Weights of a small image classifier.
Model: 1.66M parameters, 32-pixel images, arch vit, norm layernorm, activation gelu, patch size [4, 4], layers 8, width 128.
Training: muon at rate 0.018, 40000 steps, held-out accuracy 100%.
Rows from block 5 of a small image classifier, named by matrix and row number. Rows with one number belong to one neuron. Each number is 200 + 40 x the weight over its row's rms, rounded and kept within 0 to 999. All counts start at 0.
After each neuron's rows are labels from the 100 images, of 14848, where the neuron reaches its highest value: "colour at peak" is the nearest of a few named colours to the mean colour under the peak; "lies over" is the class under the peak. Only what is clearly more common there than usual is listed. The data: rendered made-up planets. In brackets: how many of the 100, against the usual share in percent.
# fc1: MLP up (model.blocks.5.mlp.fc1.weight, 512x128), inputs 64-127
# fc2: MLP down (model.blocks.5.mlp.fc2.weight, 128x512, transposed), outputs 64-127

fc1.19,214,140,210,203,199,113,180,178,200,193,171,170,251,251,163,199,210,155,226,251,208,228,237,146,229,210,201,165,242,218,260,277,264,239,257,201,173,193,185,258,238,177,165,204,182,190,175,234,171,240,112,187,186,236,164,223,205,216,178,166,178,225,160,195
fc2.19,189,240,167,239,247,237,182,188,198,136,209,214,128,142,214,192,229,218,182,185,222,167,178,226,201,265,170,189,139,193,201,125,216,113,156,223,173,214,164,144,244,248,247,216,258,216,202,261,183,172,202,172,228,158,279,139,208,229,194,223,168,177,234,195
colour at peak: brown (45 vs 11)
lies over: planet (100 vs 23.8)

fc1.373,182,180,260,175,238,204,160,197,217,329,155,159,246,170,187,209,189,193,211,193,191,227,181,216,178,271,197,175,146,176,125,205,226,170,254,223,166,266,183,226,202,224,170,182,153,204,215,212,154,143,213,207,164,190,164,237,228,229,230,271,136,202,155,194
fc2.373,244,142,201,217,155,219,109,268,195,123,179,224,148,202,206,222,238,215,220,185,140,192,130,219,233,147,288,181,186,211,241,143,219,244,185,183,173,220,181,247,194,271,249,199,251,218,243,172,203,208,252,218,239,161,235,255,174,311,184,176,221,183,244,130
colour at peak: grey (58 vs 6.8); brown (35 vs 11)
lies over: planet (100 vs 23.8)

fc1.468,228,164,241,228,272,153,253,195,125,195,267,193,154,211,170,137,237,216,273,210,142,192,105,167,257,227,155,215,220,192,229,141,145,177,231,125,187,242,206,248,212,224,229,255,195,204,210,176,203,199,205,141,130,163,153,200,254,205,232,183,254,196,242,215
fc2.468,262,262,230,185,277,206,257,201,195,210,239,160,248,165,222,203,237,132,221,137,127,236,143,204,200,195,170,134,168,239,186,171,150,190,218,169,205,215,181,191,198,167,210,272,192,175,270,106,231,220,178,224,219,189,159,287,162,196,194,203,165,181,137,225
colour at peak: brown (41 vs 11)
lies over: planet (62 vs 23.8)

fc1.265,196,158,203,183,211,240,226,150,217,230,157,189,244,202,221,184,211,307,207,185,213,182,190,226,178,209,225,218,181,240,199,210,209,245,145,171,156,231,175,145,151,232,246,193,218,172,235,218,169,228,286,180,223,186,164,207,141,197,279,180,219,218,252,223
fc2.265,154,149,250,164,199,261,214,202,208,234,150,216,207,242,191,226,176,203,168,169,175,203,299,199,169,232,166,159,244,209,227,208,208,168,219,233,286,196,188,256,183,184,253,132,211,244,193,268,219,180,185,208,159,212,114,165,279,212,125,199,230,121,190,176
colour at peak: brown (33 vs 11); grey (26 vs 6.8)
lies over: planet (69 vs 23.8)

fc1.266,117,236,174,239,143,251,184,196,193,228,216,206,142,164,238,165,125,268,205,235,174,213,241,206,245,246,194,163,230,274,160,130,126,198,262,241,236,180,216,192,179,176,245,190,264,155,280,179,261,209,251,225,172,171,207,237,264,247,137,139,157,137,191,187
fc2.266,224,113,230,182,249,235,199,208,193,181,177,229,184,192,190,208,241,211,92,188,174,111,179,199,204,198,230,196,177,128,174,122,219,132,131,196,218,204,194,224,248,207,177,195,244,180,183,170,85,182,210,189,195,242,210,182,165,190,232,232,287,269,248,115
colour at peak: white (33 vs 1.1); pink (25 vs 1.6)
lies over: planet (100 vs 23.8)

fc1.120,270,164,203,188,224,222,202,139,176,220,140,227,182,255,235,234,172,131,173,217,180,302,222,184,144,227,190,213,252,232,246,256,183,154,177,180,227,158,209,175,142,202,211,297,182,243,172,244,203,190,230,253,140,162,221,191,214,211,217,219,216,265,207,168
fc2.120,212,227,206,198,195,201,161,179,189,177,162,183,194,144,214,221,204,209,222,161,249,187,216,146,231,185,122,228,208,275,227,206,214,274,263,134,227,215,204,138,166,200,192,172,197,181,144,187,294,137,232,157,206,132,194,175,176,224,175,192,226,146,236,272
colour at peak: grey (44 vs 6.8); brown (27 vs 11)
lies over: planet (80 vs 23.8)

fc1.251,206,232,236,214,195,145,228,214,130,243,219,219,215,191,226,235,173,191,169,234,187,250,228,226,250,171,232,178,185,293,196,178,160,268,187,211,286,119,171,180,171,211,169,159,168,235,206,202,291,181,203,192,196,305,190,133,194,234,223,125,125,157,212,138
fc2.251,129,185,205,116,262,171,192,168,141,196,236,160,216,153,205,138,204,257,144,230,261,173,194,257,178,187,157,186,198,214,205,197,203,254,164,190,167,176,230,149,183,191,259,228,219,142,170,164,200,261,245,217,278,209,231,249,208,204,253,234,229,130,190,177
colour at peak: brown (41 vs 11)
lies over: planet (87 vs 23.8)

fc1.309,255,239,258,152,229,139,191,182,138,197,152,270,170,174,214,193,209,164,204,218,170,172,157,214,159,230,192,250,276,197,261,237,180,265,241,256,187,242,245,233,159,213,151,215,241,228,129,130,229,221,223,216,234,127,302,247,159,183,221,157,211,196,148,186
fc2.309,189,170,213,222,194,149,156,150,243,185,286,187,211,214,282,176,169,155,217,177,227,227,219,233,241,228,165,135,218,222,219,264,239,140,149,190,271,240,233,215,218,138,229,194,190,256,174,192,254,220,246,178,107,249,197,209,162,243,129,194,159,202,232,306
colour at peak: grey (69 vs 6.8)
lies over: planet (96 vs 23.8)

fc1.210,183,259,141,154,237,146,192,165,231,188,145,229,161,206,176,182,230,241,238,260,257,179,274,203,231,292,207,227,230,143,199,172,175,202,159,259,212,223,128,155,239,183,225,245,226,209,159,233,241,252,209,170,208,241,174,208,244,222,215,141,193,224,158,256
fc2.210,160,267,163,236,187,215,176,239,199,174,208,231,207,231,211,210,161,200,189,168,194,143,187,152,131,175,262,212,201,184,184,248,240,193,185,191,158,139,202,269,268,168,131,156,147,244,184,264,217,136,214,193,171,294,235,254,214,162,212,271,241,229,192,188
colour at peak: brown (54 vs 11)
lies over: ring (39 vs 3)

fc1.480,235,170,177,172,189,84,163,147,142,276,239,180,163,177,116,201,206,243,159,187,245,234,189,239,197,267,215,213,230,186,226,229,162,242,169,201,159,280,189,201,177,220,194,226,172,233,178,213,181,77,203,231,216,195,253,240,225,224,210,114,200,224,146,195
fc2.480,162,210,239,287,209,189,166,95,225,231,212,221,161,171,220,215,183,147,170,177,122,197,221,236,191,182,253,152,281,291,311,224,218,201,207,254,178,176,235,224,196,166,210,255,154,225,161,166,202,197,230,151,228,228,294,141,155,173,172,179,132,140,218,243
colour at peak: grey (30 vs 6.8)
lies over: planet (91 vs 23.8)

fc1.199,139,214,228,197,181,144,192,236,205,165,210,167,215,187,216,277,179,117,235,141,183,207,231,183,257,211,268,252,279,238,255,206,187,192,200,262,164,238,208,252,171,136,215,242,192,176,240,156,217,157,180,224,173,275,225,160,234,152,247,115,100,134,232,136
fc2.199,202,223,137,195,232,188,206,191,182,180,120,174,235,258,198,181,218,176,189,182,199,191,193,223,142,206,208,173,211,197,186,237,195,195,180,213,244,239,252,195,224,162,225,178,213,201,239,206,127,168,202,208,180,235,108,232,168,154,94,188,206,201,234,207
colour at peak: white (45 vs 1.1)
lies over: planet (70 vs 23.8)

fc1.88,224,184,182,157,280,149,204,191,169,143,219,227,238,180,207,207,188,256,173,186,178,150,255,176,151,151,160,171,240,149,264,216,253,256,245,237,182,230,229,235,175,158,171,202,142,195,262,189,211,176,234,241,109,156,278,232,259,268,192,221,199,215,215,181
fc2.88,225,186,220,228,186,194,148,131,209,155,233,237,138,176,234,185,208,255,179,235,229,197,140,252,216,245,203,213,68,259,199,187,187,188,181,199,255,166,244,140,238,230,227,157,194,235,153,180,211,229,129,231,221,178,132,242,130,256,144,219,196,224,242,238
colour at peak: pink (38 vs 1.6); white (33 vs 1.1)
lies over: planet (100 vs 23.8)

fc1.220,166,170,221,176,193,188,179,217,212,281,194,161,181,165,202,156,237,196,146,173,235,195,172,193,160,223,145,152,250,193,232,199,151,244,143,228,215,181,148,287,237,108,177,182,194,194,237,201,181,189,230,180,163,199,206,178,188,224,168,197,211,211,209,113
fc2.220,229,212,252,182,233,299,251,225,180,217,234,233,207,201,89,200,150,167,221,230,162,198,209,190,235,151,189,322,243,235,179,205,225,188,164,205,162,187,235,148,174,220,206,237,203,195,131,212,204,175,207,241,230,232,229,180,231,199,255,169,147,205,196,278
colour at peak: white (40 vs 1.1); grey (31 vs 6.8)
lies over: planet (100 vs 23.8)

fc1.224,180,205,178,229,198,177,245,152,253,198,154,267,236,142,228,218,126,172,201,185,259,190,214,210,225,259,218,232,203,216,154,157,133,164,156,232,238,261,182,216,252,94,165,275,269,259,176,134,240,219,228,208,212,202,255,269,191,239,184,165,156,175,188,123
fc2.224,191,210,231,182,205,156,130,245,191,196,207,129,172,172,136,231,205,188,197,269,235,280,222,265,209,151,181,160,183,206,232,209,274,213,245,238,207,202,203,185,176,182,234,137,222,206,216,211,184,130,138,195,198,151,171,210,214,155,193,252,214,310,192,233
colour at peak: white (67 vs 1.1)
lies over: planet (100 vs 23.8)

fc1.76,152,184,208,147,132,194,192,157,226,185,198,243,202,287,201,193,270,226,160,145,237,163,283,205,222,185,160,253,110,122,252,206,215,150,220,229,217,255,199,183,210,278,234,196,197,199,138,196,212,197,149,251,214,166,181,261,220,208,260,173,132,126,243,150
fc2.76,205,187,190,194,232,164,227,199,209,129,156,172,185,98,218,211,169,125,259,200,159,217,75,221,173,183,219,132,240,198,146,203,231,190,241,289,236,141,190,219,190,181,196,267,193,224,291,149,180,165,223,216,216,168,174,245,239,216,142,261,267,237,146,182
colour at peak: grey (45 vs 6.8); brown (37 vs 11)
lies over: planet (76 vs 23.8)

fc1.206,144,170,216,170,197,227,238,203,266,215,225,114,225,181,180,186,155,183,185,206,154,208,159,171,153,327,252,223,179,247,181,250,197,164,255,256,226,226,255,210,232,129,208,202,183,197,188,185,248,193,186,197,142,134,197,161,192,156,169,261,300,136,181,270
fc2.206,250,214,180,228,266,229,131,232,194,239,185,235,113,258,203,198,178,236,179,189,224,176,196,243,248,206,246,191,213,193,224,271,216,189,154,134,212,116,169,179,193,161,220,160,194,213,214,176,176,173,168,222,238,220,193,236,179,151,244,300,149,267,259,134
colour at peak: brown (28 vs 11)
lies over: planet (100 vs 23.8)

fc1.47,191,273,161,268,215,286,249,154,191,231,171,200,224,263,241,212,169,221,211,145,230,171,176,229,171,195,112,180,204,159,197,230,199,280,221,194,227,213,181,155,151,167,250,225,135,240,165,209,191,191,172,182,156,291,344,134,219,177,209,207,201,203,189,230
fc2.47,179,149,182,242,217,148,228,251,185,200,212,221,247,199,208,176,252,202,145,223,197,188,186,189,154,263,244,177,151,218,183,229,209,204,203,261,199,120,222,244,237,165,210,217,198,172,247,215,228,172,190,122,211,194,254,170,233,123,210,215,200,151,184,185
colour at peak: brown (44 vs 11)
lies over: planet (99 vs 23.8)

fc1.119,203,290,244,216,212,189,161,239,254,248,205,167,107,142,267,178,148,155,192,202,192,218,122,224,200,175,187,197,197,231,149,217,195,128,248,155,205,185,219,212,191,197,221,288,190,213,234,161,197,202,252,171,155,186,194,210,224,232,182,206,200,226,189,158
fc2.119,270,141,223,169,291,200,192,227,205,117,251,175,256,180,195,166,299,201,152,181,115,137,174,224,279,236,165,149,164,208,170,224,219,175,195,155,115,157,183,259,190,235,175,229,257,197,237,192,220,148,153,233,214,183,267,242,206,150,192,272,187,238,172,221
colour at peak: brown (50 vs 11); grey (28 vs 6.8)
lies over: planet (99 vs 23.8)

fc1.376,189,222,183,182,152,199,154,194,159,170,208,162,115,241,244,142,203,231,258,183,147,142,122,205,239,165,185,225,217,214,138,164,169,257,212,164,223,190,235,182,232,116,209,177,247,224,247,251,226,167,238,212,172,190,171,260,184,242,182,165,271,267,218,262
fc2.376,257,214,205,264,242,190,157,182,250,172,234,174,253,147,237,202,97,96,173,233,259,215,131,213,162,249,119,181,236,192,171,230,165,165,303,218,213,240,150,263,179,174,171,276,183,283,234,245,186,230,212,163,254,184,158,198,159,177,179,204,187,233,170,207
colour at peak: grey (53 vs 6.8); brown (39 vs 11)
lies over: planet (93 vs 23.8)

fc1.134,226,238,163,205,269,191,201,131,237,190,196,186,184,248,194,159,292,175,193,234,173,178,230,251,128,132,184,189,165,193,153,260,245,160,220,252,181,247,260,247,202,221,188,175,154,256,214,178,201,150,267,202,170,188,231,277,185,170,311,105,153,183,126,180
fc2.134,247,226,224,183,194,210,216,199,244,213,266,248,232,161,199,94,158,241,208,176,169,252,130,181,270,202,171,194,202,163,199,208,174,222,204,110,205,195,158,100,219,229,141,269,197,178,172,246,223,342,138,167,221,192,135,169,175,250,128,247,268,168,188,247
colour at peak: grey (41 vs 6.8)
lies over: planet (86 vs 23.8)

fc1.89,119,205,191,235,173,161,251,195,198,177,207,119,266,138,220,166,135,200,142,166,196,167,132,147,204,203,226,193,282,302,186,228,175,224,227,240,202,195,137,192,195,197,202,193,283,105,170,159,223,161,231,231,191,240,131,190,219,192,170,157,204,235,208,182
fc2.89,239,164,219,141,312,279,216,213,198,197,136,195,146,233,128,149,220,240,257,128,129,182,178,203,150,211,222,237,179,155,198,186,195,213,178,146,235,209,211,214,254,200,142,207,179,223,219,208,195,166,190,208,149,194,243,227,204,144,242,294,236,157,247,198
colour at peak: white (55 vs 1.1); pink (36 vs 1.6)
lies over: planet (100 vs 23.8)

fc1.399,251,179,157,96,143,181,193,230,192,131,142,162,239,174,226,194,164,228,138,244,161,277,223,183,272,203,273,196,186,183,233,264,178,207,282,188,302,206,211,184,216,160,159,265,207,193,201,225,247,175,280,144,186,221,178,203,210,204,230,191,194,135,134,244
fc2.399,208,229,200,218,206,219,240,201,209,248,248,240,191,191,213,206,166,147,235,187,186,212,199,122,184,115,190,204,166,188,182,175,248,223,141,203,162,154,236,118,232,285,218,283,159,161,169,229,158,197,249,222,270,237,173,164,161,215,249,199,169,224,274,230
colour at peak: grey (32 vs 6.8)
lies over: planet (60 vs 23.8)

fc1.144,265,154,196,175,206,102,264,215,222,204,215,241,224,184,215,205,282,186,186,205,192,237,211,130,156,242,225,263,289,193,172,133,183,235,193,194,203,254,183,205,189,143,146,165,270,159,247,213,210,177,183,236,214,184,263,246,212,188,221,150,243,190,179,178
fc2.144,222,277,272,257,221,210,171,151,215,226,225,192,146,187,217,223,111,245,204,162,199,199,170,261,184,91,141,216,183,172,190,232,220,196,179,218,182,167,236,223,202,179,204,275,186,170,190,226,173,282,245,169,198,165,163,154,150,147,197,222,136,191,200,282
colour at peak: grey (42 vs 6.8)
lies over: planet (58 vs 23.8)

fc1.43,255,186,226,241,137,156,213,128,196,212,218,194,193,235,271,209,228,200,130,224,227,189,198,172,213,251,222,242,273,195,236,263,153,208,273,159,177,221,163,223,194,108,177,238,245,253,173,180,174,193,226,203,219,175,270,221,253,214,259,203,176,195,159,222
fc2.43,174,206,223,222,197,225,176,170,133,248,236,222,172,224,179,234,151,128,190,151,159,259,201,250,229,194,173,218,242,241,206,150,216,219,146,220,186,185,248,163,189,175,163,258,169,191,140,255,221,197,249,235,203,229,229,208,184,167,216,205,209,186,244,284
colour at peak: grey (52 vs 6.8)
lies over: planet (99 vs 23.8)

fc1.398,190,194,215,188,207,200,236,244,180,148,146,196,240,191,226,177,204,226,120,257,160,182,223,201,197,262,259,251,236,205,201,211,156,173,214,163,184,199,205,211,225,221,189,211,207,154,129,166,209,203,225,196,202,267,221,223,331,148,338,205,211,175,172,210
fc2.398,199,199,236,166,158,146,255,190,207,230,269,179,220,220,210,166,216,151,278,213,192,211,172,174,251,199,229,152,162,215,167,231,281,268,98,183,189,163,181,179,239,207,185,269,163,195,236,183,251,196,254,203,193,181,166,204,110,163,179,190,206,231,179,154
colour at peak: grey (64 vs 6.8)
lies over: planet (50 vs 23.8)

fc1.385,220,140,155,219,140,186,209,211,204,285,146,226,204,180,185,197,138,106,180,203,167,274,231,189,251,218,192,168,242,192,254,228,214,155,265,219,119,162,147,126,146,238,124,215,193,168,148,229,247,195,195,185,205,241,197,207,203,173,204,201,203,168,159,149
fc2.385,209,212,209,228,147,288,196,274,219,192,162,170,172,186,251,203,251,154,196,197,143,291,220,223,202,200,207,207,223,138,180,277,220,207,212,172,148,197,254,163,188,170,115,146,187,276,216,183,182,114,186,191,154,179,204,173,223,200,191,247,287,193,206,258
colour at peak: grey (27 vs 6.8)
lies over: planet (51 vs 23.8)

fc1.173,238,131,211,210,169,243,186,159,215,243,175,248,210,197,194,210,176,233,116,178,163,168,192,231,227,294,222,251,161,164,186,229,181,286,224,208,236,145,137,187,249,155,181,206,211,191,199,141,247,154,255,213,180,190,219,224,194,250,221,253,169,189,113,231
fc2.173,123,228,199,271,222,209,209,212,218,149,225,192,126,195,208,187,193,247,179,218,207,190,256,253,255,198,187,195,288,216,232,220,239,174,185,142,237,303,273,231,185,165,226,217,247,236,170,208,202,217,242,241,225,164,207,206,160,134,202,210,204,198,298,196
colour at peak: brown (58 vs 11)
lies over: planet (87 vs 23.8)

fc1.308,195,291,226,223,222,160,219,229,205,165,221,190,160,196,219,242,160,126,213,202,149,156,168,185,157,183,242,139,229,274,194,184,185,160,289,194,235,166,219,222,228,124,220,212,240,133,253,167,167,163,314,186,178,182,212,206,213,195,218,166,190,188,197,190
fc2.308,237,177,156,178,210,199,215,218,195,147,229,227,283,136,180,185,255,191,191,246,229,119,185,239,249,204,180,203,235,140,184,231,159,198,214,320,223,179,147,173,171,133,227,194,195,201,275,220,165,160,122,188,158,272,160,201,220,129,182,244,158,180,157,181
colour at peak: white (65 vs 1.1)
lies over: planet (100 vs 23.8)

fc1.203,220,213,184,214,236,239,193,195,172,272,176,268,187,189,219,261,159,161,226,169,218,132,234,247,144,142,172,213,281,233,246,169,192,227,193,202,243,153,243,134,226,182,242,219,176,191,187,218,288,257,207,172,243,206,251,206,210,235,209,141,171,207,216,212
fc2.203,143,170,162,154,173,218,196,214,237,212,187,169,178,196,229,229,261,272,232,270,176,247,145,144,218,262,178,182,174,227,259,198,151,234,170,271,250,205,243,260,89,202,198,183,180,107,219,172,212,191,267,232,168,226,197,149,174,214,219,235,202,124,198,161
colour at peak: grey (51 vs 6.8); brown (36 vs 11)
lies over: planet (96 vs 23.8)

fc1.444,187,202,203,185,210,227,238,134,242,235,140,268,166,275,181,190,181,256,264,158,174,214,151,203,192,149,163,224,209,268,252,155,170,235,219,253,196,226,234,191,163,232,179,153,219,190,253,179,225,271,231,259,188,171,179,196,133,218,173,151,190,133,200,203
fc2.444,149,182,140,206,219,223,98,198,226,219,288,187,191,178,180,219,193,225,205,278,206,187,236,199,236,178,222,243,192,202,211,179,206,182,216,186,244,202,143,268,199,147,269,199,194,168,242,296,223,192,146,242,96,235,175,254,268,188,148,191,196,170,163,119
colour at peak: grey (51 vs 6.8); brown (28 vs 11)
lies over: planet (100 vs 23.8)

fc1.471,231,218,240,225,214,239,190,186,163,257,190,181,238,211,241,196,186,197,253,244,221,212,153,174,265,210,263,233,212,246,205,221,220,160,211,242,119,118,153,146,237,158,174,186,228,136,205,125,264,236,229,160,236,214,143,196,162,211,177,120,230,196,255,205
fc2.471,142,181,173,240,235,220,175,197,227,217,215,264,151,220,177,215,256,245,177,243,159,176,173,284,230,178,156,204,203,271,170,202,216,261,155,156,207,216,209,230,181,229,176,230,171,235,233,248,214,186,235,217,131,126,245,168,159,209,192,249,168,186,109,296
colour at peak: white (34 vs 1.1)
lies over: planet (93 vs 23.8)

fc1.315,195,225,186,235,137,186,190,296,159,224,214,248,157,146,208,236,112,178,98,172,183,218,212,173,205,226,252,193,219,274,134,148,146,228,224,161,244,194,160,158,143,209,192,165,218,179,228,255,274,201,258,255,111,221,194,218,246,209,161,203,187,130,213,210
fc2.315,267,157,244,178,259,249,233,197,200,126,140,213,206,179,198,190,252,228,201,173,107,107,190,166,223,210,230,201,183,129,201,143,200,151,171,148,218,189,198,195,235,196,168,230,156,132,182,166,168,198,196,188,188,175,254,139,149,162,212,278,262,229,208,200
colour at peak: brown (45 vs 11); grey (29 vs 6.8)
lies over: planet (100 vs 23.8)

fc1.180,191,252,169,257,246,143,253,208,233,159,180,155,199,132,200,202,158,201,192,269,182,207,158,161,169,252,226,149,249,277,145,200,113,149,219,179,177,159,163,206,240,189,174,243,190,162,172,183,241,186,229,163,156,145,174,228,168,248,209,204,219,185,222,190
fc2.180,224,160,146,177,235,195,145,209,237,183,224,170,190,156,230,209,235,194,190,257,217,132,247,193,193,177,195,139,188,136,215,196,188,198,223,261,285,144,170,224,129,143,194,197,234,169,244,248,178,189,123,222,215,280,149,237,276,116,162,207,201,282,187,135
colour at peak: white (35 vs 1.1); pink (31 vs 1.6)
lies over: planet (100 vs 23.8)

fc1.260,237,248,168,208,122,182,239,176,171,242,228,227,214,186,228,258,198,98,188,221,176,226,173,126,227,216,181,254,221,193,213,249,180,226,256,149,183,237,137,206,235,185,220,238,192,160,201,191,222,250,240,191,177,211,178,233,140,187,215,186,160,187,291,179
fc2.260,171,132,245,235,287,187,223,208,136,171,241,206,163,228,169,208,186,231,178,214,190,235,261,245,221,208,174,169,185,199,243,134,225,235,179,151,280,113,253,175,215,194,173,211,219,216,244,222,254,204,214,215,170,134,229,193,234,199,150,215,219,174,163,279
colour at peak: grey (41 vs 6.8)
lies over: planet (93 vs 23.8)

fc1.185,214,234,209,195,218,286,226,227,161,158,89,215,150,241,176,150,187,266,144,112,268,210,210,258,197,140,244,214,177,230,215,191,248,124,228,183,195,179,159,153,213,198,261,229,227,226,204,319,185,154,292,206,252,141,163,208,196,191,211,203,164,166,239,279
fc2.185,217,228,162,124,192,164,209,165,240,216,193,203,219,253,236,200,94,149,186,273,180,230,178,180,151,178,167,197,237,221,265,181,210,278,222,307,186,177,256,184,196,232,203,165,224,208,283,156,202,212,193,187,183,254,267,210,198,175,173,116,284,171,190,160
colour at peak: grey (42 vs 6.8); brown (41 vs 11)
lies over: planet (94 vs 23.8)

fc1.242,210,142,188,276,165,180,145,126,232,201,189,232,216,226,226,124,174,233,175,278,159,129,246,278,216,274,136,173,200,131,183,153,159,209,204,252,182,202,182,192,212,143,201,215,162,206,212,217,227,133,236,171,189,204,233,230,234,216,248,163,273,151,255,206
fc2.242,143,185,201,300,243,124,269,218,131,238,186,214,133,218,264,247,280,241,238,232,219,216,167,256,194,214,179,183,117,233,260,241,243,205,142,201,254,218,108,229,209,231,209,223,134,192,204,133,155,241,251,179,247,175,219,128,179,141,203,233,186,187,243,228
colour at peak: grey (42 vs 6.8); brown (28 vs 11)
lies over: planet (67 vs 23.8)

fc1.259,214,202,177,162,204,266,248,244,185,229,177,180,176,153,233,187,129,156,223,180,248,146,209,252,237,195,187,225,212,140,272,195,231,226,115,181,235,160,280,158,203,243,188,244,193,253,191,203,247,227,151,276,192,238,183,227,255,220,241,234,208,251,273,245
fc2.259,108,223,196,241,111,256,198,200,187,262,232,163,181,224,204,250,153,284,251,220,137,229,208,194,174,195,189,174,238,262,153,265,200,214,102,259,179,249,203,189,222,159,192,180,119,142,156,221,199,217,282,166,119,157,185,146,118,190,155,138,193,197,167,251
colour at peak: brown (40 vs 11)
lies over: planet (78 vs 23.8)

fc1.107,181,192,199,254,222,250,211,224,211,208,168,136,172,174,209,218,193,251,191,202,220,125,205,183,200,267,281,149,208,263,158,216,141,183,143,189,240,165,260,241,214,192,189,213,193,182,248,190,262,311,202,237,81,111,178,312,217,223,212,158,88,170,205,177
fc2.107,221,226,271,240,201,171,176,236,216,159,174,180,190,233,177,228,203,167,146,219,209,180,251,137,270,215,158,173,204,145,225,230,214,218,173,163,224,236,141,125,166,141,221,214,250,273,189,185,102,159,149,218,197,213,171,169,239,163,229,232,204,264,176,171
colour at peak: white (45 vs 1.1); grey (32 vs 6.8)
lies over: planet (98 vs 23.8)

fc1.419,159,151,280,150,174,206,192,176,219,169,271,210,217,172,171,241,222,172,189,229,206,161,254,195,156,188,207,227,193,102,128,195,121,174,239,189,233,235,155,266,164,181,200,145,180,194,256,217,176,185,232,207,227,178,147,246,197,275,212,151,199,250,202,214
fc2.419,190,116,97,205,218,174,237,185,280,196,235,156,175,221,84,234,186,227,239,250,180,193,193,165,207,223,160,120,186,243,219,150,216,160,205,248,245,215,189,238,186,203,270,148,175,209,203,220,308,150,252,213,183,214,258,226,188,205,168,238,177,124,188,202
colour at peak: brown (50 vs 11)
lies over: planet (99 vs 23.8)

fc1.151,169,209,272,227,207,176,191,204,242,147,140,230,245,229,201,122,166,249,228,197,164,204,276,201,186,213,174,239,267,177,189,262,236,239,196,172,271,177,187,224,245,236,164,246,188,252,178,210,189,210,170,151,256,190,221,202,264,188,116,141,182,204,207,196
fc2.151,246,178,155,210,241,251,234,210,233,201,203,193,138,175,216,236,233,190,164,211,210,244,221,194,145,199,228,209,160,236,241,234,287,196,186,236,199,202,161,185,170,147,194,163,240,139,173,159,172,176,267,226,166,225,209,163,182,101,201,242,204,225,183,197
colour at peak: brown (37 vs 11)
lies over: planet (67 vs 23.8)